From a checkpoint of a small image VAE: encoder norm batchnorm, encoder depths [2, 3, 4, 2].
Rows from block 3 of the decoder of a small image VAE, named by matrix and row number. Rows with one number belong to one channel. Each number is 500 + 25 x the weight over its row's rms, rounded and kept within 0 to 999. All counts start at 0. Numbers have three digits each.
After each channel's rows are labels from the 100 images, of 14848, where the channel reaches its highest value: "strongest on" is what is common among them. Only what is clearly more common there than usual is listed. The data: histories of elementary cellular automata, time running down. In brackets: how many of the 100.
# convs1: 3x3 conv (decoder.decb.0.1.convs.1.weight, 96x96x3x3, each kernel summed), inputs 0-95
# convs2: expand pointwise conv (decoder.decb.0.1.convs.2.weight, 192x96x1x1, transposed), outputs 0-95

convs1.63:487528525487513458505475452475481487479477522509510532503522467503466478513506462495474538471529514496506505512522477474523490502477491507514498504507513509529473521502460452528536513426471483510521523477478501488504511467480545493519479513462468479448494501525511533573507534492520508524
convs2.63:490495501514520489491526513537508499523517442507497505537480474481513526485471488502490529483513524528533510471450539483482516508487511515487487537529504542493486486500456482519529548517487480475485500482500497464540516514486476487498490524481506520481540457547531448514488509513449514467
strongest on: 110 turns on (91); 011 turns on (90)

convs1.40:503477508473507484449466522445483510521464471513498479447537450477493516549515442522502479523498504506530513503548442499502487522508486480478514480533493550502487478490501503486513506484480507495496505540484515490527502549436494500518495487490485478512511466482511513482465483510469468532
convs2.40:494463496533496475470479507479482502495514563489492546537513482491504525514532509498539476518491520488500539551469547487476530542478492488469510515531493509521489499536464460524502510490448526463506504468559481558463487447479540519498497434482500554497509524486558460512497501499482453503
strongest on: 001 turns on (79)

convs1.93:513505533478465483466489483495527486524502533544479481507528455507525492455525492456526480495518453492499501503478468517523523489522544521579477522478481478469508462485514525517487482510517502519485512455520454484471479477517474523514524502506555518482568496503492504510485485499498506498
convs2.93:520531473455491500534502524470492462513498516493444512532491492460503497527520529491507494499467511499447537533506513516495500463538535511496466499491528507489520500539455502479498499487531471563508494477493498528472509495500507480536519500487495493480500506512506499520496465501489468488
strongest on: 010 turns on (94)

convs1.82:527540499491536499472531530490537527514501514471538442483501565520476497481522447520461471508481511473463466496496497463467485505503507457515461508537503520504514508465491456495482494532512458521488495486512511512510480491507515458507494462545508523462491506527523487509506473510467458510
convs2.82:513473497540500494500522504498505510557484495488542498518496531503500469551492500535510497473483487467541461558479518508490499500532496522480519503477542484489528516514478540480511517554512528520489483489511509477514517468485485469470522535532555487498477508512525526487525457463505507504
strongest on: 110 turns on (76)

convs1.0:525500483472462476489490483493493506462508463525500472502503525469530474500518519495519486489522554475415502489513521480515482483505493502493482428501515484519504490470485484517477506466502456498540509476501515534479516508486499535514489503484494518439454489484497496467540473544535506456
convs2.0:532473475520494486517488506496485532447495487467446491489517496488517495516482499489491523539491484472491466478466529492497506539481466500497486488558476531450512525498537527537481493535477493503505461520478480483482500493493475485441493503453492480460519509527539486464544500530510549502
strongest on: 100 turns on (94); 001 turns on (80); 010 turns on (79)

convs1.42:526519487495468510463511485492483545537515470456512496506489510513456498534529472506493500488472466516544529483503470448476526534482545512536512474564522507473484501521494476463507502474448445513524527476510499512510497512502490514527531503488527497477472521479495458501505512480456535499
convs2.42:485518524552487474534544475502525536498501419502494509446482508476532498500498463509513546524515563512519499482433541506438518502548479530511533497493519508524479523519498495490511515520498521524494514487469507500539489525472496516510497509488536503501493544538522489462509501493471520525
strongest on: 110 turns on (83); 011 turns on (77)

convs1.45:500459501469503489480465543504474489504505492528501528479514497463483475505500500506509508509499505487496497482463472519522538511487528518478491493506516503457502525497468493557458499522515451445501533543515498505509474488522501495518478468502493475500537535524450508511544460544540425517
convs2.45:524515443514465471473512497511490524510494533521504503472498463517498492508477522509541523500505499490531508542502523444527483533532463487504508456502510476454506514501488545464500482487496494494480505465534503490457460477507509477509543594470496483549468531471497496479509511516533521520
strongest on: 110 turns on (100); 000 turns on (90); 100 turns on (83)

convs1.8:465500492443538546461564500430523468491514483470534517505494500490508486490474486558493514491534496521534483452521484517488498504478492462451495510508496507461494495537489493525515486469491532487483507482530500462492509486469525487515497542504514475511507476537502528538505487470467498508
convs2.8:510526535506495511507527505431463497491511504493439542532511521557469505528479492489500515455529477483481484442485492494488506519486512504481505464504498428512509513497465524482487509495464460536505488481475495454516464500501482484504432474523451524546473552441527490528523502500500485471
strongest on: 111 turns on (100); 000 turns on (85); large cells (79)

convs1.67:485530545505499537484451507521539550523523506476503472467522493518552523494489479501524507467511527450502474476498461496455486469503511457476568488518513507511502518487479486478516488520491470496460528493446518502529483489467473512493453515542479502454475487497514500484489503508521502500
convs2.67:488480443474509488513514482522526469542488548469528529512517513524516446494498517514501493504500485506496486478500510532536515481509478524502523475474463514530525472467524537489442511478500483549500522480468483529489494497488494512533471454500532463416524465526485465513489521498485518515
strongest on: 010 turns on (84)

convs1.92:498551441518493493523473489487466479514490524501486460435503492476493479487496482522511472525523476521441504524484548545461516510482497546475467517504490503550508507508451531501505479466509492471507504465477512509543521523514492465475462484534532485496507461472517492494506511492495515486
convs2.92:492492483489503476486488458451488505556484476463476502496488516515510483454539513498566531461503530494463541513500480561504530478538482489467533508509546495490464483491513476515490455538479506509479523453498534523493536510439459482509502489500546507492494501461495475506476496475516483492
strongest on: 000 turns on (100); 001 turns on (77); large cells (75)

convs1.17:505459516518467486446502524509474495484492542485518467487496520469466556507473468513488477440506508483456491510456483493497535505452526529522484528496526505510494504495493518519462470526519506516507495500464509496512526541501477475536512444533484491514484535543508496536505487485456466509
convs2.17:515490445528546521514499479477516472459511504521551508506488500510512519499576519488513521501518531508554537492477467478484496490482468494491527490516533475540488462527489516495487501509508493500514543510507476528519477509484504452493496485513487497503501531480471452499519453470471465513
strongest on: 111 turns on (78)

convs1.26:499512571489537500496504503516542490501498535482493474500479509491566512481528491489499475508516491454479465504465494506476459467488503455478534452510489496485500514500471541495445492489512480521485542529498552513511485485506543511490453481483504496454493506472480527504508489502538461529
convs2.26:529478533504485483546525531555501495492461475525516521507557470536512501481496495488485518479550437504493499552493483516543524455495496484511499512520491506542461483514535485452525480537516480478516543486477467505472489521517527481465526471520532461511556496530500478520500501543484486506
strongest on: 111 turns on (100); 000 turns on (98); rule: rule 161 (28)

convs1.18:477505484558517478535502485496487482518468474507488497463520521520540488500468489522507459454511539533469506506515530507538508470528487506487491539480530510529461494512510529546480542506497513531518462476432470495518472491494508462505489500484489479535487520515519495551535496477510542516
convs2.18:505529520487481512455488496512466489514515535500477504532541514495531518505458506524544492460513490517511488508472512428513513509520446466515471526450480498474461490500512461477547523494496514515487527487512495526534516510439494477487535517472488502540487524499488504485496482491462480494
strongest on: 110 turns on (95); 011 turns on (90)

convs1.53:487509516522502492558510502543513509498537511482504477555489505477487490475513557440500529499504478483506489501493526498515492456491504506515463451497513476535531484531485524481501495525463511507477506530481498528529503489483496476486465516438510504500500447478508488495491477419464500469
convs2.53:489494500504489504496520547525526497478486501468553493518463505487526510511521502473466475520518426491521493557474515514489511483564488507477452486522442508508541481530511522486527508521531473446516524497503535508535438467506483472513511530467477507522509526470507502464528482490492461516
strongest on: 000 turns on (95); large cells (89); 001 turns on (78); 011 turns on (77)

convs1.85:517482507487562503470479478485481510521543538477500497554514514499492483499474456481503511484517488514523490456520505492529523516527512486503505496495451530493473509537502480443469485460494487523529496459477485455493494450479530514522496488437488477534542486508473509533524504489531476517
convs2.85:502535510484479553504500441511519468517469599485486512518512509521489539508478510440486474495538500505520517455477521498525496483482526511507517481510477478506535492492506505496487519482509539476450468454501526523535512487489500497512452544486531453473500552464551518481509491486547491482
strongest on: 111 turns on (100); 000 turns on (78); large cells (75); rule: rule 193 (25)

convs1.35:500460496541502518522464541504494505537492464477509512551508520535550533478515519483531503479505499502500502514479491500523469484534526501465532492508512539524513528498490496473519516523500468497506468450471501465522483496535454501499478456533537498535458487537479480494486496458456477466
convs2.35:539526497501514518484513538463480527469518507486499524520508512475504494473525505527476483493492495498492496475527455453531472473560521523525495494471420498528452459559510497500440492536535468510496498491494497562528528519498479489537490474526500542470529483481530481481509514505512498528
strongest on: 111 turns on (84)

convs1.80:516519540474549515587493527517536497515503506455538516436480466480518510479488488448510474490509484506453464495502487527476455500519496500481509494529497520488473490490474467482498488511478460521467516527461523487494495515504511502518462498495503477455494495488494476526518482484548475494
convs2.80:471492518522490518533493505488496530475523507467514484503548488514502504490466473480511482544442464470511492514556508457472495462472491496519509502487479517523503578515524472493524524490483452510502470512527488492463501497457525511515528466494489535448529478496473510529515580469510517490
strongest on: 000 turns on (100); 001 turns on (88)

convs1.74:524479470506530530503525510504566507514459486493504491517492536544493537477513467524493484490562475471516490468486469492511491527523505519501497473467523487539491486505508491471489501514468565542500521473523496509479488501503490495518525459573507500452511480514514480492525539493456501516
convs2.74:475498497544499547474508540505454530516491463523503507525456515466520453504524497491482470498487510484517489507517540461538502467449516523503493480506483485506510454493516513471529519501504535504518484507481526488497541494474497533486467482482532494527508495511537521494478528481538478536
strongest on: 110 turns on (79); large cells (65); sparse start (59)

convs1.50:491499471521522492453503517495545490485500485507454520461494536501500470489504539497507529478493466447472483526450478533507548491518482474464463498488487476519507535477476494541477494501513515460477519548466502501481505490520477493512480494505543487478505456517519488572497478510539522512
convs2.50:498500496508489538503490466539488487504516481532566502507464493496513511521475516479474493483489522503477496481513531516510504566525500511542476518500478506457497516489465516490527528479507506490508502473494500493483438535550512462469516554545526557479466523507551498488518479503546482496
strongest on: 000 turns on (98); large cells (87)

convs1.55:515505466465498516555474498509501480470495540531513529475494486549455481490546532499516491430537542507473507485504478533516486512499490493470509523507501494541495478504485524504476496499500513508485500507514513468472549477523475509530514482474534521463485478534492442521497515450499545488
convs2.55:448496493487524498487508522501513493491538540485454486462514504551479469473518449489493530495474512505506528495539481525473491537464528492484500495494480513483480501474540483496511415490488471507524519520500527488546467477498480499509483487516504500508473499489463505487491511526448504520
strongest on: 111 turns on (97); 000 turns on (87)

convs1.60:526521518508541468510515484488535479503501463449485472481476519490488520509459529512518523507514491476515490500488503519521503450493507496513479507490531546434486504484509531454509484517476430534505501494494478495483514498489469526464514575501509513499528504498494466496479426483506491522
convs2.60:520502560500494540489520551496516559479481500492491511535478518472485515506463499510465507535482550541480497437491455492509525483473484465503495466500515456510501491491484504489407506548498507488480480522542484494505538474526521511489479496484476492486492498504490498511503528520532492471
strongest on: 111 turns on (91); large cells (81)

convs1.95:492492509455516524501532504459510495522493515519528459476498489498520474463485507431545477471513504499455498487497500536500435490529467515529482485523485446484486474461487477495509494480462499515540506457471473520513494494531494491521466485538479460530508518509464481518484517497537480477
convs2.95:483472520498517479483512475486465496525495508449489517500493540483539505476516483511463478501490480526507535499464515537506477509460538501517535502522508520477536520547507466505482452543500459490487507521457569498507506491458513466474491482512491507477480570515493463489493534479512506532
strongest on: 000 turns on (99); 001 turns on (96); large cells (91)

convs1.94:543545524504477464483518519493529541481505559493476462406474505487491505515512502469482508485496499509451539513509486528498513515523536473515497487479534513497480507476500454498508476484523497492503493508489487459521494517453469511497541523503505478509517502439530493496503460509503454490
convs2.94:520521540475489525499488496508452532497490460492466513473542547530500504495475498473553501490440490513483501492465450509470464525481506464511489483481455514472524537487455550506476555478498501500468477541501496493478554536537510515509562500500489515476444490509492507555543484514534480507
strongest on: 110 turns on (99); 011 turns on (98); 111 turns on (95); large cells (70)

convs1.32:508458534542533497499492498499511504479497476501488528499492545468534531505523531520480492545461471475487486484488548493505484546509491490496468532510534518489503547491468497480533501489503487464502476503495499510450476494474491514498450481496552467545489473467482523553500510525554479522
convs2.32:545468554447484552531466545517483491493491506447508512485467483467455485467518523513451498505490525499507511525532457516493520519466540481465490461508483520451489487492516510497507514469484483502490488507467502579502461492508558519527497505548521522500516474511530520518541500454501481515
strongest on: 011 turns on (96); 111 turns on (87); large cells (82); 001 turns on (82)

convs1.78:484490471520501507487515467507507477468503535552472497525507535470504472495500499501504525475537488522526491472494495574464525485480523512465506499495499492568469521486477587493502499524492490504503521476508478472473494512512491503519489504479513460521522505557477484535521500493554531512
convs2.78:453465544510507501504529497450522504510512481564478475478523481513467506483452504489519483511506487496548514464494481517511522530505501489505481489506483492458448522501521484498456540524535553531476485594488513516505460506456459489517539461500523474502525515486469529487505499506490497498
strongest on: 000 turns on (93); 111 turns on (91); large cells (66)

convs1.68:528537528474465528510482445534518495452522530486484481476482520474478508522416519506485496476474507493436515498518541461523498434473534496505502509483515494484506485513484474510540514496517499537501493472485446475498501465470518514484504503477498501502455512481478490496497473499488491515
convs2.68:526538490521505537503521497486536502502497494515452471519501486502478496546497483472496533517479519483530481477473465521471488498485489481529506484516526485493533501550499494498509487494510502507533506514499471477521456535501530476453505537488520477489477518477488546559504478491508506476
strongest on: 100 turns on (96)

convs1.86:492486497502537492489450476512505455539538507521471474553526505432505514501520504479538538470531485520513507464485499469527526494509478485483488500488500518528490513514504504544492487461522508498489506463473504479517557521537507524466464503477517511504489505486494498507435484462549516527
convs2.86:494518504488522515538508509504487519475500541474512503496507484463479493535539453482476538482543499481538490496487493517517524495515475512499502506501524551495481537472521515467492474504505447557539494474522494504496535495498548532509519508456461499514502504518499497515507483476454517528
strongest on: 110 turns on (90)